Rows from block 5, named by matrix and row number. Each number is 128 + 32 x the weight over its row's rms, rounded and kept within 0 to 255. All counts start at 0. Numbers have three digits each. After the name is the row's rms in percent of the matrix's.
# qkv: attention query, key and value (stacked) (model.blocks.5.attn.qkv.weight, 768x256), inputs 86-171
qkv.113 115:139195105088098106133132181191164099074095099158100082145112090194110126183169206159099079161122173068070128088151123153085123106090094125100107158137084096108094098146116112202147085165088150158110145110073114129167095115163111169146087127124102132140153151
qkv.114 094:148145130123162140081051103131119113105118114117178090143115100072153131164101144129155069089121135123122109085129142187120141139100157198122078092122124130122117156136123202083158139096212172117100072119111145097134105129133105085158116086070084110159211155
qkv.115 099:128144169178160160115127150115118098182166124132083163152123088175138187119159036114124091114146052127114154143103121097116112121163127175146137114140138067123107156148073104126123113116099142160110112077146104172097134092213101151120135100140102142145124077
qkv.116 092:097113071135123122136129113081171151117145161147141131134129113163189136162128116116153119135155235125121108119095110126152121119095112111159079086134198173184099168099139141090114099099089098140106159118084181149176076151108195143160113156112109182190137143
qkv.117 102:146151140075179113109133137083156186124161188064143129158210237130151085129098119122119161161148097139085101166109103118120103120110134124173097105124088101164158135074129088158080147115115101094121083152087146186109089155149072101130084162119101122139153132
qkv.118 111:147128148142124150144148087117034180076196156140099133094129120120123121156163157158100163095114177123159090097091185201101085113097124138119114140094137152089145109161087170118122101128096186076124107156139105126118077085149121107073127131098065127106133128
qkv.119 099:046137138119116124159142145103093107035205134070097081161141112127076106156126121163161077158147082126087151092127106134156099046160098105164117144087138094120086149076103108133117175060173130148137119179202113100124132155113079073045127152160142096162164127
qkv.120 107:111126125114122139117083096154118106200074114121090126133113124158147141133107149145161048112144146123167120123086114178101155140125030107103091079139167122092137149180153072136122070116084145126086111164190063179139119159127121151077119155149172151171117133
qkv.121 111:158147116106099175152133086127173094088115181160132124100145139093098123097033136171106160193106133104151118155146096141180145097129197168136097154128137157080073127167113104070206170141142169147177152157123099200168148096100147156145139144099140124132164097
qkv.122 109:121097092026164112162085113139089149200146132105142170099140177122133128156140169113118147117129147109203117100115152140035124064106125051090124096150130145109110120112161149141150143120121108105108124104135090075061107135150160091089170155109120199125140138
qkv.123 095:105094137098124129121086164056144136081152150131156225207156146168128103151134094201135131133240139157119172082182141123153117123122079126101117156137124122104156185164157157146135111128088157132122111084123132146177123102094169105120123107130136115162118118
qkv.124 093:102119092133170110136132142138128157141170132144145078084133156134145164101183150109165150118173063187125156126096139123058120200189158173160141117159159103122103164096123141109099105142110123111146111126183143219091147132166134173107092155100147095158092088
qkv.125 099:137141193103130140171139087075099113094108125129173140176089173207138200136135154149105142186142176186153154172099142103074179114119166111152067169165083131132101145136151122112140193140056134139143130160127146099146190148150068153061146206138157094151119104
qkv.126 098:163109163078057151141119099078129078128132126184152169110171120127150183143076142077096180161171133125125100129142120119129091174171134064114090127127095159102166167121119157126143129163117149072066096114159169149153099170125071154128166169159194118115110120
qkv.127 099:148146088167112108163120186117151130185118147080132129146087160077101160108127100143126081155098139142170120137147149106163120112128060122158125123099131144198081135085118120077107131116168109146105159146157138049093097139087181130091111180168161110113173144
qkv.128 115:124144109148087120146179106139172180163177100169136146105098093106200113117109109136101122114111088137112167125184073077162176173203079089079137139131179103114110160117125113143109098130139169071130106123136114128158064076152135093195127115135157133176166127
qkv.129 111:128189137108125212174140070097079187099143163090099141126097144167076100174121175091114122119118140144095134176124180171082135117067176083114085132124158141115113194086070130115116124108172192118150116143108149061083148073138161123118085075153159138119140158
qkv.130 119:130141164188075110126166126155087171094125106089144146120165160151116114150128055089104094112186183101179138102056164162174117117108063097165122088148131090150091095111169076055108189085135120095081098069138124167183110118172110110079117128111126133107134161
qkv.131 107:104091156183181120091136141139061150130102129075119097090133047138088069152198113142119073139104111102130110137136156093150119127150175134122175095123122095102126134084121135083138089136076134133148106069129151133084113135156122160097094111182136200104166089
qkv.132 102:087115119106148159184117087131127105148128103128096115144131074123120114082173117072166139152165106103190124132132126121119227196145157140115143128088177117152172123093172114098216110154151124082111139148165123153108130132085122126116095135132116150110121103
qkv.133 106:120121159145111187109104099139144122042114121115091082077185092103118105095078153122112239206134140166094176138120162072156137180101155132142166115161054079156169085058147164089117142149115092140120134135171128143132129122099105141136123093121135123142137162
qkv.134 114:179159176175106095140157057133185102146119108135079111146133142172105079107084154122122114187107127085095125115131123180138128134130123177154153098114141100141102066167175121145091170139138155149110135153160122142150150069155107085130177102144148175189120122
qkv.135 106:109081095124157127133099153130145173113073150122140184151125122130101194111137167169132139117130131145111089117100130117169129167083163117158112152142095171139154151145123098141138164148105158122143144149084069140112141157167143138145154186190087128090100121
qkv.136 134:136149171110130175116101149063086128061097104126139134111099197093117138125133111108146097124148147103156137083104084114177077126136110073150141136173107169129200110117069096173147132124102097120123098148129112131129145117145128098085099151118129097151172133
qkv.137 128:126087146214118141129216123117130155090122144149210049120138157138078091164119128178110101164054117114115155073122172168125162096125093145153129112093132126134131177118133126131124120100155203122052145174155135167191118083139067149107134127120059114177112139
qkv.138 105:112068183169147121152169095161091119125139130091101108122130140116105168113104094108076102152113153128098114080208105159134069101113051126081151088098168110096156089161121156072104141101065132140127177061168108133142151100118095118154153068101150149157135128
qkv.139 102:105188122162132135112056105104073159137148094131110160081106146142096179108149145175086142178100041170091097147122065111162126169138091076117089140192152092089121097167152160147080157104140100085156067119185136107091130153143118102118151189151119116129124164
qkv.140 111:109111144128132178167048139112137185156102098150160070076122095124110099057103118107088133117143118060155125108125146129114168123187125109116080138134147160107147087099120164139141157144108118176158128104123077180103165114037136127088127146170125188162106121
qkv.141 100:139138180142090109133113153078108149163148086105137157133113131070099108136099113078165152102151042142148181178185127138148140141170158103111156077154172129156137178137162141135145155079154117151173095127163115084125149111060102131146154141103115146071091086
qkv.142 098:132137098123115134110141137136151090064111140079167110131094089100071181155131144079089102126122141112043158035132082070104153116121067115159155151166151173113102095151163102145113152132144129080134099121132147111129169109098156132112161155132126095130150150
qkv.143 099:130107126139122076152088147111191127128174134165187199170194089113181131136124083132134136151149148187127135146076132105153143127135051125127158148139121131120116110106086165092105113157081135121087098140095154099179129176189193129061102085108171134114197128
qkv.144 121:077181105164105123136130153113110142159148190058154124111155152118133116101177149113103154143126118117142155107071067135127130130175124145124121085163112174151076124118147148169116122183169082133133171120174129166105189083141116096186126126121168194182141131
qkv.145 139:150180178162125070095134114153147112131132102142169121131135149136145103148050053094149108156168135104114155161066136135153115118126060119104111147099153109146132053110089173124081126083163144137165078111160160126168118106121104121200145130120168161148105186
qkv.146 118:136122116132166161137135094204144074098119128185150083072109065094111204159168182100057194195150154169148112047168089115131157093099164088149147077078107090072119110093118168125152136114145129173133107125149105102051169122142156091077124135120132163117140082
qkv.147 096:125134196176173069070167151071151172176140117095109165119118161139151127122156152178172118172159120137084117126122144143155181065122124138151115129110147200103065154197140105119080133064100139122113132144118084102157145117127129165137137119182192128147188161
qkv.148 085:164136116137125104127134159127153093093138167073128101125156067151134097163165161200132133187113127076124156127119116119169068111157122127134103081130173114120109112124158176071157115145152090162147088117157145131140188085153122103103129130169109097143128144
qkv.149 097:111124203128136104164081148111133164112118101077093181087131133155148088128087117113179125090084074087116105135140120091078156166121125174081106168106109129130128125102147151095198144128164129131113174163094100152176086149123085139073169117068094110048145192
qkv.150 090:099120182166189163101098185127167135140096119165103105164156109164142067133155145128146101071152111122164099077162135223105171198124135142122151178135125139156127082162125094139076107184152179147145191126094130122125113096180076187140134166146119087100132098
qkv.151 097:109061199206134208163149148183120076149110113128164080102128111150151139126108108141131116073081134135093098076152189156082081203069120089169168113164079103112094121165116154125106155101175153119098137091134135148162086105176110136113172099119088152129125135
qkv.152 128:072192147139121130141127091106099106084156131102105137048106140181143132091120132134132172106149184131183129120112168113101051143065103117092119174101091084103138147101137154139117095171119182113121148088123141102095097111178099118138128113073172095167129174
qkv.153 126:118121094108145139122123184205137108178118108181133102130120139124157169089106150100135131148153070121102106088136153123168106125138125137136147088136134101088114120178158143150121142135175129160135103193110142157170092154128113179144084165078072155107080154
qkv.154 093:149094140100198142107083064153093120165115140106112134117130082160134165134111130084101132086095136087134070113112174138103147076087162123147084075133115149145110124163121122155080157050162080145089191143129132107168183127147098125094114148112151114072097122
qkv.155 104:107106172142124136117124167124111109103076141152143161102128127136110019118185129113074231124061127132145069188089128117179114123164107162177094126202132115112127124135128161140094131106122150167122135144164092168054135115147087168109073115066110143130116076
qkv.156 106:139141142165124158112076112126138169150043178118148171130142126093152105142167094119134101101127175145138106131143144178190111137174135089135184112111115115121131124187125155033172091139123132122065113094100130103159114069164174161080139120114110107146135115
qkv.157 095:088085120112077134152115152109127117137129085135150143131143153117131106144193095140106147061103123116169170176146149143157138124142093134127167138130126089120140175085144088082102111123116161137084154154124122069164150107090134111154159158147136152135118140
qkv.158 100:157151136114081106170133109131089134092113109131101149111153144165128163097084085153131102103170126154095121165100117118137119126097133133149178071138121106177176116108070103147129157070075071117169127139104127117115163168077159083120132216107169142088151137
qkv.159 092:096146113126106133156150069079115104111099138123097154124053117120194127107165147199161181107209143152114089131123161170090165179135151125113142117149095098162205128088127134161094150164081168096111101128121135152102147126105131111173169105046156145065200076
qkv.160 099:137137134132122092081091177075098161084107149128196176115147105156123131169149113109135118145137125157146091153142119132156124086105093148106142086130131117179122148081163147081143140134159086171162083075109065100170128083157099121118179110178118183115090135
qkv.161 097:140151125097110199148117087150113089141084105097081105090150145171157128175096063112148094069157080122063124168139142082072157126203123105122127087139062091108135209107115140093162122098153142159124099178090167112091159110129073110113122117095102195119189143
qkv.162 094:132127170157156110126104101155108140117165126161132087112119157117156121134172172163147109094084126096159112119144208123109124096167036172105177164184166153138061195085110119132139192132063086146031099138129104147124111168196107137102081174155153136092188117
qkv.163 101:161050089119094131126173120122138112189104151121143105186134176094129148145101065098149141153148108144132112138137105148131167067090158103158161140085180143158114141129135140159136086132118102151156117097117133105103151143124098120130201213132093133104099130
qkv.164 086:176185097131148084086111101133105127147177163103160093116134121115149130117103160158128112133129181164109151163186114111151114103084128129163154106117157108117133098121159103169129189129136084132170206130125115087129094179096036193111095099174151123175096097
qkv.165 090:086153144140116133091153031151137132105124132131190110165134132119094160150132155090156122117129115138122180105099101120140157143119143087186142185140128198137125097132148156082123151115167128116063127104121129143159101137170117162049123138127125122144197110
qkv.166 108:114084140107122122106132093101082133149157123145088179107110144148155083112178147191137121094143096135095126113081104136156140129127131170126153120150126131083111181092121094140088120101107105110119115169161120110131117113156123141126171153102134103110173146
qkv.167 092:154123100109108063114096135134078131153193179207170118128096137136152120167195098111120126099182146081104142119098119130091099135150092147134162178144096085102091151099157106135135124086065090076127065132143125153118095110189095142119125180111113117132115110
qkv.168 096:127132097126107083150193124121151134094110140070177107158097143122116067116113068121167097045121098088089126150098149134131131146134114114128120138154184126099105105141090180137166131075209109158163141166095124194150115064104105045161136152183153073140146132
qkv.169 103:098130100142186119140107100119130180111176108113162145103111090148177134122142190133140080126117052155143163163118126167182134104166186146145146109170099098101145110153115075164145150136108162127111181162128122138179076161201139113140084143115138123133077113
qkv.170 104:090138111158159131109122130118114155116103126126146164118109182135179135112155098158136103153064145093078160136118074097151064066145137149108149183129104099102095144147108111134070041099128147141172120138176085130094094136162092184139152131131163116131177114
qkv.171 101:098080097168138061143231139131177132093126120115130128107143088157143092108115109176092136153062169134096081154153136096136134158165088110125137141180175174084134072051097172116056145135117129077146157119131143135145072124140121106084127151124167068151113129
qkv.172 096:130136142165123078183136130182162190137198126123139181095119137108057149079149117154135148120089088068137160172104070091170122139096078080176152090161144134108123128033171106120129118104126145077135170090094161154151130129114137146123098133151117156172121196
qkv.173 091:115148089116107155081101100100119125106108154180158115132127101163113112152213096166143113086162065138104175090103165135170130173126158117070147123045149047106119104157192062080116114128153114172130110151084109158139130057087155148123112140172124077134060181
qkv.174 085:109087151177130124114066096106146139092112089095167126093184106072142140161145189106107107105163099158075184158139100076127143149086158126076121090098169126131082115095090199154101169147037157146150143177089097160096141078051140168058128132156168150102130112
qkv.175 097:188056146159138158120118145179131209094106128143106121140121109161104103139125103063096101155123177172086145151104120119171157124077149123113094120060155105132112129171149111134167140137133210117124106121171117143071090127095137188116108137138113140090090142
qkv.176 095:132128128156120124176061150112147157155169121140150143116123176133079093118118104137092111166135133084151195147098080062111039135148103174137122093156114159198131082075142112128066156116145084164122140134023153057159092132144084103116182146174119140163081175
qkv.177 102:086117080111074102165076101107112198066194151142114215060166123086167112094137185094098160122133030159180091072126063128091139165104100131129156112146144140139089146133155072116129118092161090097133127060126147191089089155168143153152176154140221153147123110
qkv.178 096:119184138160134161107151131141128062076148090122128091120118195151139118186117080159107118116057142117148107158123155146070160138094137165103152104111128108181138130104129052021118119162141180168111152112091114087094118136102148134157065140161090104126163074
qkv.179 097:121074111124112102107139141108098115106081082113159089089123111101119134141182151117122106099067051146104082104127100137143118109132113150095188106072112117134082156163147145173165111142137097094105185129178084101116092152154107057079122123135184136133044137
qkv.180 101:119113158138070132104134072164086106065111095140095153070053128133055125115138099102190113104141131178132149117151149163078102136124158124122116132086110180174106126115182120120112174112149086105109130106151184154102129098083096073112138160152129143120150074
qkv.181 103:097106148147132111168122155135155163156144189089069118110161122127121149101171120086146087132134197128099124123170112162158115112104139091125095128176132113156126076104094147113165068120145125180128176086106114119080162158097208174110118099078102128122073095
qkv.182 106:109097150153126159143208182107172095190142133130200106170134121085157074085150109153094149131133138166095152162095109106104161101102133132139050147100139136142136155100095125139137163147078119138128169073070169101124121101149103088114152067162125099172154135
qkv.183 097:165128102102089078162141120157104108157197214130134119116133168124086057141171090115087140098129148166120132136166153123133177092184096116066082173095147146169089146172155105130077143082110139054152127090148087076121120092128110138088099074145056098104089054
qkv.184 102:124150142143167172154036165134162121097174161162111029092104123112159069093139136111139106176169108190168178096130120149129091101125129091111144145130165150165170098117124124122106085151126104119116119190109129109087130088077135122146106085157161143121109140
qkv.185 098:136097138187122225151173136131113092078096207125132117119146087174136175136103099098091139186112132160130143136128153057090096137066131114083144140104153149149178113115138188192125176173116087175058137077151119135135127170149074111178139151110113107133090132
qkv.186 117:150111097110119101163076140122109128129140172132138151093128153152096167164085132138156110091126145154120112133155084098083089124114127053125152100140089118142141149150109153141141193148080098144048112140140109102145137138160150112118116142183089138105157104
qkv.187 092:139169177147172120129156144169137091115194078126119191167031176148104112154136131114164127108082151197111148107147109126133138121110059183090164156135110137087114152205137076121123130092090099107074098147149118112106107115157166164159105126095148096155102178
qkv.188 098:090119154162118203147114101102170144092113095143107154118116124140166073125084137123120122109158112138094113121133146127125117105151147084158054065117095136126149116145155100087188196150105121105152205131107094168113140137141125143114157126144132111160076130
qkv.189 099:145183111134084170064143165101084065095167074135183145147116173186101160165216110091095084112112105130141137048089128185109119152134154139111141097129128102129117168149098081136104086093154109111094083175095133163157119089181130090055110072156114102199127090
qkv.190 103:094145113157066233101113105071081119086121125097142105136135173129116156169156115114116143132221138161149142129111103119002153069146127136107081125107134126128134144092157144090136158146128161157126101156082140186100108085165136124121179097077106112108143038
qkv.191 110:124198160140155097155130106077112093137122155189141143125152178168121099143131142161123106148113091163163145182069121111136124137168192182105102148152121168163105097115096144161109127133116120113187111106145119140116175086142183044126100184120136128081129178
qkv.192 104:105112104153100178170140174119143175137073121180196136132127121135102159124134071169104147115062171138099115118120062124162145120129134107134111092152115116133142067103083103150107054125139160162124103081085100131099087148102084108100150165107107122108115177
qkv.193 116:084139093061074112126152127133152101179082106152163040197161154105168149145111173125164141104147112137088144191152080133057123108100109137117098145135186117134122146142115180105090081117105139152125164133076115120185149066169097150129101097152128129130115140
qkv.194 108:095143155191083127127137107108163144119157072098127059077150118180153114157196101126139106083179108083174059115109132149093141127101219117087119144106078086065195133133139120185111058142153128098128080173093149173138132104146176164088135121139108133113123194
qkv.195 099:104108124132046140134099115128138123056176135094107052146096173153130178176096180054216084133122122126149127046133209159119114155178108114106125076145179148114132139120189146102168147144149112065114131216088214146132072082138169111122162151088140163123133171
qkv.196 091:059087101132157167194139126069108113105081129133056139126132155160069075081142114093204085161143099120139132101094132108120102118082182113134112177109184104178125095122095163168131102110112213130115091115086149174076101087164157047132113092090148130121189135
qkv.197 108:144126146160083142115163095146138114156117153066194199130140116110140104185125053107129166159120124114138156068017095145140110042125125153111076091046136122108139092197088116128110147092154169126113173117139138092148091133085129079092127128169194150160143140
qkv.198 103:095131160112132099142140166175148179088142134167127056128128112142135118151099135153163134144110173137124141092147200134112108142135118120065176153123080118116202169122156190126071183193159094101075100159124114200128071083115085121103188107142135135187108109
qkv.199 085:160174119053133149128090099106081137137095126069137138141081118080201173146059097064115120094141117135175132133140104105091106086177178131126151132160132160131141127110122133119122095089203118115139078144104060086126106108155123166141106102119143098113092172
qkv.200 111:164116121120116092100191177120138130124143141099080155077167118105106090116122107082171082103155055142122117141121128148171180132166128144161214120156154108121108055136173119142152126180126129098095167105106118174129120090101183105165151112159146138087141120
qkv.201 109:138155150160163094086162091143101147105162151091096129179118099198100126151165130161148153139074199161124135124131077135113103154115111143164086137142147143143177182145112119071156167159087149177124088099138070098153137110090102154115123128104084139133169118
qkv.202 107:090142088092154101111150127180116091154129140152139105124133111133090157163171095112117044116163143150104091145163147156094129081116103087117146078173150098198115134148126151130121153185070109135109121121095105124085085165174168123068112141150144146144114189
qkv.203 085:088100134060078141148153096140159111149190122136145096172110086176108181179121117125173096064125113136128188063103132134145094102113171149191130103090122078126153120133172113121144155115139078138199065155113101140140135113170095168109097150115132061126120080
qkv.204 095:061122101092126126055172110166119116166122149153123121179110116125120069120083157112171153124056133153144151099166132139127076096219156137111079101140099146115093118110106117110074116120158161181187116091188177160128119085094103106204086134108141170129145115
qkv.205 093:132113102075159117119084121109111079136090123144097115144097068097149134109151101117133105042081161119121144158159142152175102172180129194162155190157143119104102140180130141078190183081150127087156196122140101128158133143174106153051090100103038162096091144
qkv.206 099:089116161121098117120168094098109111124091122104150136168147127188123128195111139110182159119086103091119170119136148134169118118175146151144133076073045182113084131181099161205120103128152126140120177105104098130143153050081147104102155133149131128187139080
qkv.207 094:113127164113100122131130107123144111119116106142130129075136109094110158141167089077119152076113109049140178062042117147133120095151159112138077156075135114126119114143126149147116155132146100198148178140131067126117157134109136114155121104152130140109079114
qkv.208 120:099167158077085158171139082128184085111077110123165145138137137139132127121143141043082131184188200134048124110106128152101147159155022146149151134095157111133149126071128139074097138076112088106204179116160126107152140124131109100136162159109077140164132068
qkv.209 121:082132157144182122102135148103111078135158126169123096171145176175172146133111178111139182142181120172109149129111152145089071113102158127181049117131177114097166120057129168102136140154154143093099156147180143128121099099131163215153133083189199136101138125
qkv.210 123:102169087116089177157103087145156065093113204186124116177164063111147124164122142135162137122099128137172084112114143141108134105136142187126144091166137117107164152134136102155149059145097153177164122113115133110134091079084119103126099130151121115121194126
qkv.211 090:125123125120067103037175103132102125158109155114154127149129104107076154156126185117153085060120045147173152160158155156091066136147119101141158097088138113121131072148114130102193173165097164114145125100170136115145126157081150124128146124139100181201185077
qkv.212 099:192115122092110176117087133087163120137157105137112089160152121148100093112133094157145122078108125115148161090108150164133131180169193159146160163119119092141184118153117133175161165093176060123093065132089189150138077145102152144088149154174117137137111195
qkv.213 089:101140141061111126117164108134194161124109100136148153108152102137107068065106156134123105101066172208131088152096134135158071171126153152100115092180183160134161111072128102149197147122108122160137142156128095208111118163161141087138160116051126183134127152
qkv.214 094:124137112157190127108106134138113179114157241150109131072155108100099133162132163147121103137136157123149144121143162111144114079137088114146158207099093116193120189103161102158095119168182080139118072138177106111125114174105122140142148038091134122109155110
qkv.215 094:157151184113154126130135115180143089162169133095111151149136154105136141107071113089139119170112143152115188162108126174115119141129185109104087187138144133092103166107169157194181112102108114147167127087122137058098148188037159163116108095144080138121102102
qkv.216 112:178131112160069097147120112125055141116116103135200103107171157184098092152091131169142167155141128162105114106126135147119136140121130137233082162146162096128133116125125135092130141079073070116129149140119125161122109160105149117151073148178087121147176153
qkv.217 095:117070122092162159128134132125111125073136168119175081169171165135137120113183146111054120117125175160210116129153149164134043119085158126145153140124178127145114127084196180092183130118134082116115149182118104135201087141119105198155095183116128131102126136
qkv.218 101:191109068082110175122086102161098099144097166122155120085144132109071125090173148110053136100116090135126109148181123100149132103142137151159121157213073064115074178103106149122159178098125149152134153120127109100118071124153141082148156109138189141164114135
qkv.219 090:154182124154137112127180139141150134117115117163194072176132175188087083118091116110118121048121149117112139088154104151104065115186179136118130112120122109098125132116085175119097163129151117042108102105128146131125129053173110124144188108189138097090105134
qkv.220 094:140091119121103140136148140088087061083043113148160098110143116155108154073140131129161128118147117162195097116161117073118116101107111179105135115086164110116141199151108131097147126110131096116123149132154100180050151185168106110085129134176159118116150112
qkv.221 091:124101153169125147094183165136137121103125178099091123140094065119175153153109071137135124118111147101089076103127111101167133127154114120123134073174172145131114089164097103136104095096149166193102116145147134162146128140144147116123186171120213209108157138
qkv.222 096:100121086135150120172111132118111082101120147143179135199098080139159159156202105135174056117145070155152150134115035167155072047107128140135087134141143096126065192104134093150150097172212115132124159135117091149113128147104060151111087138125109110113151107
qkv.223 106:083094037130135102137175133110122097160071099076120122127129098099153073132099124135097136127111149130128203174056086181201120094101095123104107152122090166116110188167103110118111108096105166117158144176177128132155106136122113073134099165115174152108177095
qkv.224 098:165105137113145173170093075178101117115081135093157089134102179078137057116075167128186144128146151134155138084141127106079129159080184116091123144152098141039123162175135069105106161135104132139078122145137130110107131097128124102117053133131131118144174145
qkv.225 106:074082122189123160092073134130173154159149166138105123187127096150074151105142122117203139134084142146159114147149105110156106099126102129115086137160149111182216077103120102139175111092162088165142084129144168104089142115111140102126141127149139139143116126
qkv.226 098:160134140144105177137132161099121152075107141081159124147144119113163156118133109192150112103104154119091105141167088132101121098124132142111144159102130148115096100121136096194122070134096132193131114172133116177083139096047106113156125161153136139098135185
qkv.227 101:187103145141144063173133095155111161150188108163129096117110129129140154147168124095147158141200100171158163158139131131108084093172138104095107076086080071162145119177089183094155180166107062113172134111114130089142149157133129054128212162180128190140100163
qkv.228 104:127138107090135161141132162126176142133177076122127093084100064096183133185180152137175174107193128120118111144133133120209089127119131121090109109104109036193114180116114179048130177112140128115103133144112080132169157134118164163129124142126130117095091119
qkv.229 104:111122159117123095132113102128099157161176116152163116150117159090087097113052189092112157094193154148140126098144132173095119181165056112117197104142119162128150134042147169142125101195119149057109078121180148114149103154103121141121160122114156168116156152
qkv.230 094:135138159171161103072117202082145126065138135105122143110111141154169190178105118135134097169193115186136128130193072107163100181108063060157118098202072132123130110088157161155114113157210131136129128167172134120137164128139176099134159137128106111170132065
qkv.231 100:084165174134128099045127179106082109174218133194140126102133196138083135120132139131111140063140142213141076119114138124145148107137137143093104119140169181118064088150157121096207125255105103138148139170126093112108126117150108105133106129148161063112158149
qkv.232 130:169115147197075140114135161156130169119154136117074117119114109103069094081077105140157168161108140144141062169148162152140070148111102169092207118173169085151113099133155121124210141177160144114106107144150120088136114087180182183089059107144161174139146095
qkv.233 105:199144050148143114154195172099181170181164153099113161127097133093160179159166072103108124171139168162137130160146142171096219122102151143088094134104078181152103131104130096124116079131178095183149104144132170107124077155090138186137171163108153155147117105
qkv.234 115:198134144151068183099166191134161090162133120157120142123160165211121125128127113109124076109153174141100141129071054119144168067188102174118167123174170135150133144099159082115157169151088143109195127095118116112047137128093127095107086097127128104115111140
qkv.235 092:136146111082136078157127140101167115140122117159096159090113153136124129140173143189170162186111152120165072150112222108123172173149142140119124143085104123133170174112057161129186207099140163101123153160163131210177135164141168138084178173109139116080205165
qkv.236 098:121151133210178077095077149148153118167100082096128113122110189094110047179159069170167156139114112120105106088114079160086169116075127101133097131121162123082096134184135147134092074120083209142111063106187139093149115087129162066163166160163068145085140172
qkv.237 103:116084156149142141171072137147117090123107143088154076116128136134167196104101161147098148125175129131126131151141133150115163183134151124088114109122091139105160066129171150139134159160188131143077167098153110162055146152163146160168131159060112148103173106
qkv.238 110:158087111130133090074070133126153153173176092115139117155079106133152107142101122146178078031109125154192134140146129095126102189091105128133143165087093028106144185140152156148127111185114087100148158123159109125113159094143156107114129129179137160120109185
qkv.239 099:095097145136106161141176175108188070118114138141146123158131188186095127108151154150182129188131165181059119113156100128120153170167068177121153144137143200110096095098163084128136091150152120084161127163126165083095116131113120080108094140178114104117139081
qkv.240 098:134154146110111151116154124101168103160156127073144249149133121130113158158064135053139082102092107052142153080167126110120122165129088105166178123159083136155093096091202135104111111100120116143111185084108097172158155151088122114151093135125076181195132084
qkv.241 108:116136141131114177148090035170164081099134101138153118155148085134115144090150077115128116137143102087143147213155088151116059086128164141165156143144123093125144122142089086134120147202142142172182106124079148148100085171122129192109129145162142117114113127
qkv.242 105:129148174146097175136143165152145118180107118133150134123167075187119068086138138176102156162118099041149130105140205125166130083161117115119088082072098139109118068088147156194101107141139134113134142108143157162116117116125198184119098109139168191087106157
qkv.243 093:099092113156079176134072130106106180124143106165137120131093122153110155105117033114155101107148143158080116125135154116139041105188118161073115108093162153081118171106132134199092081164058143140139085115138101127097112121098160131199101157108143096145100170
qkv.244 094:098109134119156114150168159184164136091090102102077136110157126150092088119078114094123104129170157132163130140083150126160116165129137056104167137127197142144145176073121041105106120082167220115116094128102118188125134128150153102102153095081144056120149112
qkv.245 105:110104146091098118128171128182095155166112157130086102132134130121108103082130107154126099145081154132090094125148154227143117137129154146076132051155202140112169096132175096087177071189135097150113106123106147168090113081129113144134071074089109127149177063
qkv.246 105:108151128148128100211180196141112126114116124091126172169158138171164197141203092139114063188169144106144146094096122167156159171097086160146146134125153125157134155118148119117121098091144194124114117040103083127209099146169123112123103127106103056151110064
qkv.247 097:110098087178147114135152108127111121128136123124169114117066205144135170102094094178108138102108155077099110123145140132197139126145106134104115091067091186095137152128084149144133131129123156100126125080141096198151091206143096076102184131158122202021119087
qkv.248 119:073094073060133155116138129162138103084137136147144125128087170106136089141112101125118130131103116117139159080102070162134136088075179134121106142167128190060165094083159042094140127122111133144137134085160088136115172121091110196108170131101073110162136142
qkv.249 117:169137128063099110105159071097147111156167159065150122170123132138177097158115173119110122126176100155138162076171123150111106139062187117114116110149126117142152153125074109045131096158061097167081139116094153128121097050104167121160112117178142126161175155
qkv.250 103:114108130104153160145143170118155134082077101108170116108133107108137110117106124132076151147080140072148118166148140100151136122112158113124138141100129134145103174179175140191096146075085140208175120111154168175113129166159134164099129216136132113138145064
qkv.251 097:115101071078141114116119091094145182102159152130129129107082113131109118140143100125113125145115128060055059146149085178120135148113080079194128135139136105116105173194172097143116145105183121111139122059142118110186142102130079162166185098133148155113089106
qkv.252 095:081102144133130106150100102175180102156152124102156149104148113174150114103151072124074128161135102125116146113194104166148126122188144138169121099142146121128123124141124175134139094133085125142077152070135160111145182121074114149189081125192192164125118097
qkv.253 112:138181152075174153147170189114137132132110124106125120126162124144200104129122165081141095143147102100097179105115122134114094059089104119126089163117161158169147158112088121096146141101170173134108169160120121123169116145183100153047133093088144115117181157
qkv.254 097:113105141088118158175102121119147200161171095122053106038159117125139153079164120157116139158102160110128121156100114117109128121119167147143058172124127114140164130144107136106110135139118109067109137126055092162113128104149097106112145118095100085129150098
qkv.255 098:130132147128134116148102120142123133086097079097160114166162087153176124130115109129151136113137109131126143121094123091146106122090139170188078122125110087144167153123123154128092206080198161194087104095109215119122075180146142126109124134111041125098098157
qkv.256 127:205163103143141096100087131126136101123096193130113137076148174102130147148134118056136159120141118141209080158182157162153157091131168182102140145136157184124112128107150157052115102145110139094138108119128142170115110098127139149167109199112092107112108137
qkv.257 106:094106061113051137120085115140110109186176138171180091156102110127168214126179090121126139091109132165107083089182113095100099139133169106113144192157180081109109163068089175072144086104140161094165117153155112142140122112157161148168087108102138146086127132
qkv.258 105:176167165154163130149121182124131160077106081159082132057143137167076048114131085130141177134153084138148145131135116155094030104141120090138137135098121161116136125120171039126077131079168140114083102156117124078120139156119134194114127146131118115129130093
qkv.259 104:092111102145105103081113101134098108059196089129127140184118143143175148132171173159072089117125160109085115117096144153191143147147171104111079170180096137137157196129135157048147087117174101157146105155157129131165083183097104047109108149166126109128126157
qkv.260 104:131106148140157161177131152147103103158131095102129141120236135144122133099099144117116198130112121093122155142132098173176105097130166065078191087063126124114212049184059133133105128139096126142121095099084058126141130130065097130082135137117111066187118123
qkv.261 123:111074124111166082106149142184182124076136153175087122148141100163130103117075141081118116085163156123091166108087149073076107128081089162174146162214166097053146135164092122072190149106113128163184134119104124109151136092148175097174108140155096172135122099
qkv.262 105:160133187095123156066103099145128123125157116114120134190062153083066103131080111200107126160113101151166162175140148135096128181065100116125112155153192137138142097139137165114136161174097122081085160140078130186096079128125120109174130120143106100123073131
qkv.263 105:107074111139164097042127100118187068078118118133113046144111122104113156146109116181169109173112091165128158144117122138111117120128151204171142194153184082087131157132095143138126068187088210131103089097107191112127142131114125101118142127103088102125139065
qkv.264 116:123121058225188113107126162135163090121133156101198042162131115093131140132129141109112177124135080163091183157077103176097144139125137129120147138144118191158092145130109168103132132167111163149133153121154163096148155084098074093099134114099125185110131120